Rows from block 2 of a small spectrogram enhancement model, named by matrix and row number. Rows with one number belong to one channel. Each number is 50 + 12 x the weight over its row's rms, rounded and kept within 0 to 99. All counts start at 0. After the name is the row's rms in percent of the matrix's.
Before each channel's rows are labels from the 100 clips, of 14976, where the channel reaches its highest value: "strongest on" is what is common among them. Only what is clearly more common there than usual is listed. The data: struck, bounced, scraped and rolled objects made by modal synthesis. In brackets: how many of the 100, against the usual share in percent.
# convs1: first pointwise conv (model.enc.1.0.convs.1.weight, 96x96x1x1), inputs 0-95
# convs3: second pointwise conv (model.enc.1.0.convs.3.weight, 96x96x1x1, transposed), outputs 0-95

strongest on: large (72 vs 33.8); membrane (61 vs 12.6); thin (high-pass) (52 vs 11.9)
convs1.3 096:49 80 41 65 44 39 32 44 45 56 48 51 60 51 62 49 38 71 61 39 56 30 53 61 60 43 60 53 41 42 56 65 52 68 57 55 43 31 39 38 36 75 32 61 44 45 39 43 44 49 56 48 59 58 33 38 48 66 63 69 45 38 25 56 33 59 77 47 57 47 74 48 55 42 77 51 50 54 50 44 50 57 35 57 64 45 50 49 35 50 60 53 53 38 48 84
convs3.3 088:46 69 57 61 57 81 45 44 41 42 66 45 40 60 47 64 44 34 43 58 56 48 34 55 61 36 49 60 53 66 67 36 52 42 43 33 52 37 41 52 49 26 41 48 72 44 52 36 43 48 47 51 55 57 57 58 58 41 54 85 64 41 61 46 74 59 52 54 46 80 55 53 37 51 61 53 53 35 39 60 68 41 49 56 70 40 66 55 50 39 77 65 68 62 47 68

strongest on: striker: soft (77 vs 50); clipping (40 vs 7.8); text has "clipped" (40 vs 7.8)
convs1.39 100:59 28 76 45 52 52 70 54 58 54 44 46 56 46 47 76 42 42 43 50 45 66 30 54 53 64 64 57 45 52 64 65 38 47 51 64 40 53 60 46 51 44 37 44 56 44 48 56 47 67 31 60 46 42 55 23 67 48 51 79 48 54 58 45 66 18 21 59 59 46 57 35 56 46 63 59 59 53 45 37 59 52 69 65 45 46 64 56 78 59 43 41 61 42 67 34
convs3.39 105:40 51 31 73 86 56 46 45 40 49 35 49 37 45 50 46 48 47 37 57 34 40 61 52 48 46 23 68 50 45 27 54 49 55 51 42 38 47 59 57 37 44 59 59 59 52 73 39 35 54 51 40 48 53 31 65 38 33 63 31 49 67 45 55 45 57 45 49 43 55 43 68 55 51 51 33 56 41 54 59 61 73 52 41 56 55 45 48 40 35 36 45 37 66 66 92

strongest on: clamped rod (48 vs 12.5); rubber-like damping (47 vs 16.9)
convs1.5 102:63 25 40 50 40 30 45 40 39 61 48 70 51 42 65 44 51 43 49 22 56 48 62 43 26 54 70 43 55 48 47 41 49 63 60 51 51 26 24 60 48 54 54 51 50 47 29 48 55 37 58 59 47 42 39 55 46 82 49 52 46 53 51 55 51 45 67 62 36 45 45 51 64 46 45 53 34 22 30 31 58 63 68 55 73 53 41 55 63 53 53 60 79 66 46 55
convs3.5 117:57 63 73 40 33 34 57 38 40 47 37 51 41 17 45 65 50 56 32 50 47 43 50 72 19 54 47 42 28 37 66 37 46 51 58 50 46 45 70 52 54 49 35 40 37 65 58 26 68 46 35 33 61 52 60 45 47 43 40 44 43 38 56 65 56 60 67 51 60 70 43 57 69 59 38 44 58 43 47 42 50 57 36 25 33 54 64 53 48 69 59 53 56 48 55 60

strongest on: clamped rod (53 vs 12.5); scraping (40 vs 19.7)
convs1.32 111:31 48 56 44 66 65 40 58 46 45 71 40 51 33 54 58 56 45 27 60 53 58 43 46 42 53 39 23 45 31 44 40 45 54 49 40 76 55 56 60 67 24 62 51 61 40 48 40 46 71 70 74 57 62 62 56 68 43 56 44 48 69 39 55 59 56 65 88 50 41 42 43 38 45 66 61 52 41 55 66 57 55 40 49 48 58 41 62 67 54 55 46 47 27 52 36
convs3.32 099:38 49 44 10 56 36 54 55 55 48 22 42 55 52 47 60 52 54 36 70 46 78 60 45 54 35 41 31 62 66 56 62 48 38 58 38 46 65 55 32 50 58 42 39 54 46 65 63 47 50 57 51 36 44 49 50 39 69 55 41 47 39 25 32 56 35 45 34 26 42 40 44 53 47 52 43 45 58 54 37 41 46 65 51 59 48 35 42 51 33 48 89 49 57 63 46

strongest on: large (66 vs 33.8); membrane (49 vs 12.6); glass-like damping (44 vs 16.7)
convs1.48 093:61 44 56 68 47 52 41 41 35 51 55 54 51 36 44 52 33 50 58 38 59 26 61 52 36 65 52 56 42 99 46 54 59 64 36 45 47 57 52 61 45 32 49 53 39 57 53 45 56 66 49 53 42 60 36 55 26 48 58 16 53 47 56 39 61 28 54 52 40 48 60 75 55 48 48 48 36 41 60 38 47 74 63 41 40 56 75 44 32 67 54 43 59 41 49 46
convs3.48 096:30 23 45 50 49 48 23 44 65 55 53 58 46 64 48 60 56 69 33 62 60 61 50 48 44 19 59 45 38 51 47 57 56 46 42 47 55 58 59 69 51 55 60 44 38 70 45 54 45 34 36 60 27 52 52 38 29 40 50 40 46 54 37 49 30 47 47 37 48 46 48 50 42 44 54 37 39 36 57 43 64 70 22 35 54 58 75 80 44 72 47 40 39 42 49 46

strongest on: large (63 vs 33.8); membrane (43 vs 12.6); rubber-like damping (37 vs 16.9)
convs1.7 094:55 41 64 50 38 45 63 58 40 57 49 41 50 49 56 50 54 31 29 46 57 37 33 48 29 35 48 43 40 44 55 63 38 72 27 43 49 63 52 27 24 58 49 49 68 84 40 46 74 69 83 37 44 62 51 58 57 48 42 35 39 31 52 55 58 56 56 52 39 41 41 53 49 61 56 55 51 65 48 54 53 50 35 68 47 58 56 24 69 42 62 61 51 50 53 53
convs3.7 100:36 48 43 45 66 45 78 53 59 41 60 44 53 50 44 42 61 66 47 58 61 24 37 66 42 54 50 49 61 73 51 52 58 62 28 56 49 29 59 57 56 52 48 30 43 59 46 68 42 44 48 53 56 53 55 49 44 47 33 66 62 59 44 51 22 56 51 59 50 56 57 63 46 30 61 92 62 46 39 58 48 35 62 38 38 53 47 35 81 54 61 64 46 58 42 67

strongest on: striker: soft (82 vs 50)
convs1.40 092:43 67 50 32 40 61 57 35 33 42 70 57 53 48 45 55 56 78 64 46 52 35 66 38 39 71 40 60 48 69 49 63 47 50 31 55 42 49 60 72 63 53 64 79 46 63 60 58 48 41 59 43 70 35 43 46 45 68 31 70 53 59 49 45 49 58 28 58 41 43 37 62 55 60 48 44 52 66 66 67 20 47 50 61 53 57 59 51 48 44 55 44 61 53 53 74
convs3.40 099:38 39 43 60 60 49 74 38 46 45 28 45 43 46 34 51 35 58 56 44 42 32 55 72 44 47 40 60 43 45 49 52 76 59 72 49 44 61 47 36 58 71 41 47 42 61 68 30 31 42 60 54 38 43 54 52 71 54 40 44 45 54 25 30 51 35 63 54 57 72 47 50 39 49 67 35 54 46 52 35 60 55 42 76 35 35 27 61 53 38 62 55 40 64 39 64

strongest on: striker: soft (76 vs 50); clamped rod (57 vs 12.5)
convs1.29 094:63 36 45 68 70 28 63 67 44 81 63 63 38 44 43 60 66 39 66 67 43 44 73 45 38 56 52 58 42 47 45 49 29 77 49 28 36 52 65 48 50 50 24 49 50 47 27 61 45 48 55 34 67 48 29 60 31 44 56 44 51 64 65 52 51 66 48 48 40 58 61 54 47 36 53 36 44 65 61 41 58 43 61 44 52 41 44 52 62 49 54 64 29 51 46 42
convs3.29 086:45 62 53 39 58 62 43 34 43 25 37 50 70 53 50 60 67 60 32 40 49 28 42 48 29 42 43 39 50 40 47 44 54 48 55 62 43 54 54 48 52 56 29 54 59 56 64 61 33 51 73 43 72 55 63 34 39 42 41 45 55 66 55 83 34 51 37 50 58 49 40 45 56 79 34 45 59 55 56 45 69 36 47 46 35 51 52 53 31 38 64 45 61 66 78 59

strongest on: small (64 vs 33.3); clipping (33 vs 7.8); text has "clipped" (33 vs 7.8)
convs1.0 100:59 42 37 36 56 49 53 40 71 69 29 49 50 61 58 40 39 54 48 39 29 47 45 52 42 51 54 64 67 59 37 46 44 53 39 47 63 58 50 43 69 57 63 45 48 60 53 44 47 64 53 65 41 32 59 79 63 58 44 68 56 80 65 48 66 62 44 75 36 33 30 46 46 69 51 57 58 52 44 39 27 53 62 64 31 35 47 42 57 43 49 42 47 27 48 73
convs3.0 096:58 52 40 38 60 50 31 47 59 59 60 76 72 24 53 44 52 56 44 42 58 41 59 43 38 52 55 67 43 66 64 51 38 43 51 43 47 53 40 35 76 39 63 34 59 41 51 12 44 36 38 41 34 37 49 56 57 27 59 56 50 53 76 57 71 53 41 77 59 55 67 33 56 47 38 50 42 61 48 55 54 22 50 42 58 53 46 59 37 47 60 47 39 48 54 43

strongest on: small (65 vs 33.3); clamped rod (38 vs 12.5)
convs1.20 084:52 64 31 70 55 70 55 30 67 53 23 47 56 40 34 65 48 46 52 36 59 55 39 50 42 61 68 76 43 27 40 47 37 38 51 71 67 46 43 59 58 51 43 45 50 54 41 48 47 46 61 60 28 32 45 46 26 72 31 42 49 48 55 44 58 64 41 57 42 60 47 63 60 64 35 52 63 47 65 48 52 57 52 59 46 67 46 73 69 40 52 34 36 51 33 59
convs3.20 082:47 46 71 45 44 52 54 83 41 66 43 52 77 73 66 48 29 52 48 50 51 49 63 32 30 25 62 33 45 73 63 25 52 52 48 49 52 41 38 29 46 44 71 31 52 43 51 45 50 33 42 33 43 55 42 44 42 49 63 42 45 47 37 46 38 69 64 48 43 40 24 46 34 70 57 39 48 60 43 56 42 36 49 50 44 42 50 54 39 45 45 41 60 47 58 63

strongest on: clamped rod (68 vs 12.5)
convs1.26 113:58 35 47 44 30 45 51 51 48 41 51 48 48 31 52 53 64 29 43 61 61 52 54 33 55 50 49 63 92 48 46 55 46 71 50 52 37 40 34 33 30 60 29 54 56 69 54 50 53 46 46 51 56 56 52 69 55 38 54 53 68 64 47 85 43 46 45 59 46 67 40 27 46 56 55 44 42 60 50 55 58 38 23 48 50 68 37 54 44 58 66 59 40 49 20 53
convs3.26 119:36 71 38 45 49 66 35 47 53 57 60 63 38 37 44 37 47 07 60 44 51 47 52 45 57 45 57 48 56 49 41 52 36 48 17 60 54 49 55 56 38 68 48 65 44 61 43 63 74 52 60 70 46 52 53 41 54 39 63 50 58 42 53 61 69 61 12 57 62 56 65 66 63 27 48 65 59 56 52 58 61 41 34 66 50 51 48 46 51 56 54 53 45 71 42 55

strongest on: closed tube (30 vs 12.6)
convs1.34 111:36 39 67 53 50 27 58 14 61 59 69 71 30 57 57 44 67 58 46 67 43 50 56 49 58 70 64 41 40 53 56 40 64 47 63 52 46 65 53 58 35 49 44 48 51 44 38 43 52 61 50 65 58 44 41 72 52 58 55 52 59 61 34 56 66 76 56 24 66 59 33 71 40 60 37 46 50 49 54 46 47 60 40 52 54 63 52 58 57 42 39 29 35 44 23 58
convs3.34 110:76 47 46 63 52 69 48 42 34 36 40 42 56 74 44 44 42 45 63 46 54 76 59 39 57 43 47 69 36 68 47 66 42 43 22 56 65 61 77 55 55 62 55 55 53 54 35 34 50 34 42 54 59 41 35 62 59 53 72 70 42 41 30 57 55 56 55 49 48 49 49 67 60 61 38 48 59 39 40 36 38 65 65 62 56 44 24 60 46 54 50 59 52 53 49 73

strongest on: striker: soft (84 vs 50); repeated hits (40 vs 19.6); clipping (33 vs 7.8); text has "clipped" (33 vs 7.8)
convs1.21 105:37 46 51 55 44 60 61 44 71 60 37 54 44 44 51 55 26 32 58 40 40 58 56 57 48 78 67 49 41 37 71 51 48 41 54 44 30 43 56 43 68 50 49 59 43 49 58 52 41 40 46 59 37 23 66 62 86 46 39 65 47 57 79 55 53 27 40 66 53 41 49 79 60 69 44 48 52 48 44 33 53 52 52 45 54 51 52 45 74 38 64 54 36 49 39 55
convs3.21 115:43 43 60 42 68 63 74 36 56 32 34 34 39 60 53 45 45 51 58 56 38 55 55 46 45 60 43 42 55 38 49 53 43 51 51 69 61 40 46 61 29 64 53 60 46 61 57 51 36 30 61 48 48 56 60 37 77 64 49 40 65 82 31 30 61 46 54 37 53 35 38 37 29 41 57 69 46 54 64 54 46 52 82 61 36 47 51 61 50 40 28 66 41 37 50 54

strongest on: striker: soft (78 vs 50); rubber-like damping (37 vs 16.9)
convs1.10 106:37 37 45 63 17 61 60 49 47 47 64 58 59 56 44 43 66 44 48 56 47 56 42 53 44 57 53 62 27 39 29 51 49 45 39 47 45 51 64 43 60 54 42 71 57 38 31 58 41 30 53 33 31 41 56 42 42 63 74 53 44 41 65 38 39 39 37 49 59 48 51 74 59 16 74 36 68 60 59 72 54 47 65 68 59 48 42 37 46 44 52 50 65 52 54 37
convs3.10 088:70 51 71 51 42 45 35 34 48 30 67 46 34 41 65 35 50 46 56 32 53 25 56 48 42 53 42 51 15 46 33 78 64 52 66 30 45 66 42 42 65 44 53 48 69 56 57 63 74 39 52 29 57 42 48 43 66 61 50 64 39 48 61 61 57 37 64 48 51 53 48 46 58 47 55 51 45 37 50 58 68 60 50 39 59 52 41 60 44 47 48 39 60 23 39 67

strongest on: striker: soft (77 vs 50); clipping (47 vs 7.8); text has "clipped" (47 vs 7.8); rumble (39 vs 8.4)
convs1.43 104:64 47 51 41 56 68 46 29 64 52 68 46 59 49 54 61 56 36 61 33 47 42 39 60 59 29 52 41 44 27 51 48 60 48 42 30 45 42 61 63 74 22 64 47 60 48 49 71 46 56 60 73 42 42 56 45 48 53 30 57 54 62 58 36 48 29 56 51 42 71 43 25 43 43 55 47 49 41 38 55 53 67 39 78 38 62 60 45 78 50 58 52 57 55 56 71
convs3.43 101:71 59 50 08 53 50 50 34 55 49 57 67 65 44 56 73 52 46 57 59 55 42 54 38 45 74 47 45 43 57 58 63 59 48 49 58 43 50 42 62 55 64 55 47 62 48 33 22 60 51 64 67 58 32 27 35 53 66 60 72 59 45 38 57 36 65 65 50 67 36 51 72 69 40 64 53 59 37 47 47 66 44 47 68 50 41 39 46 53 53 45 46 34 49 53 37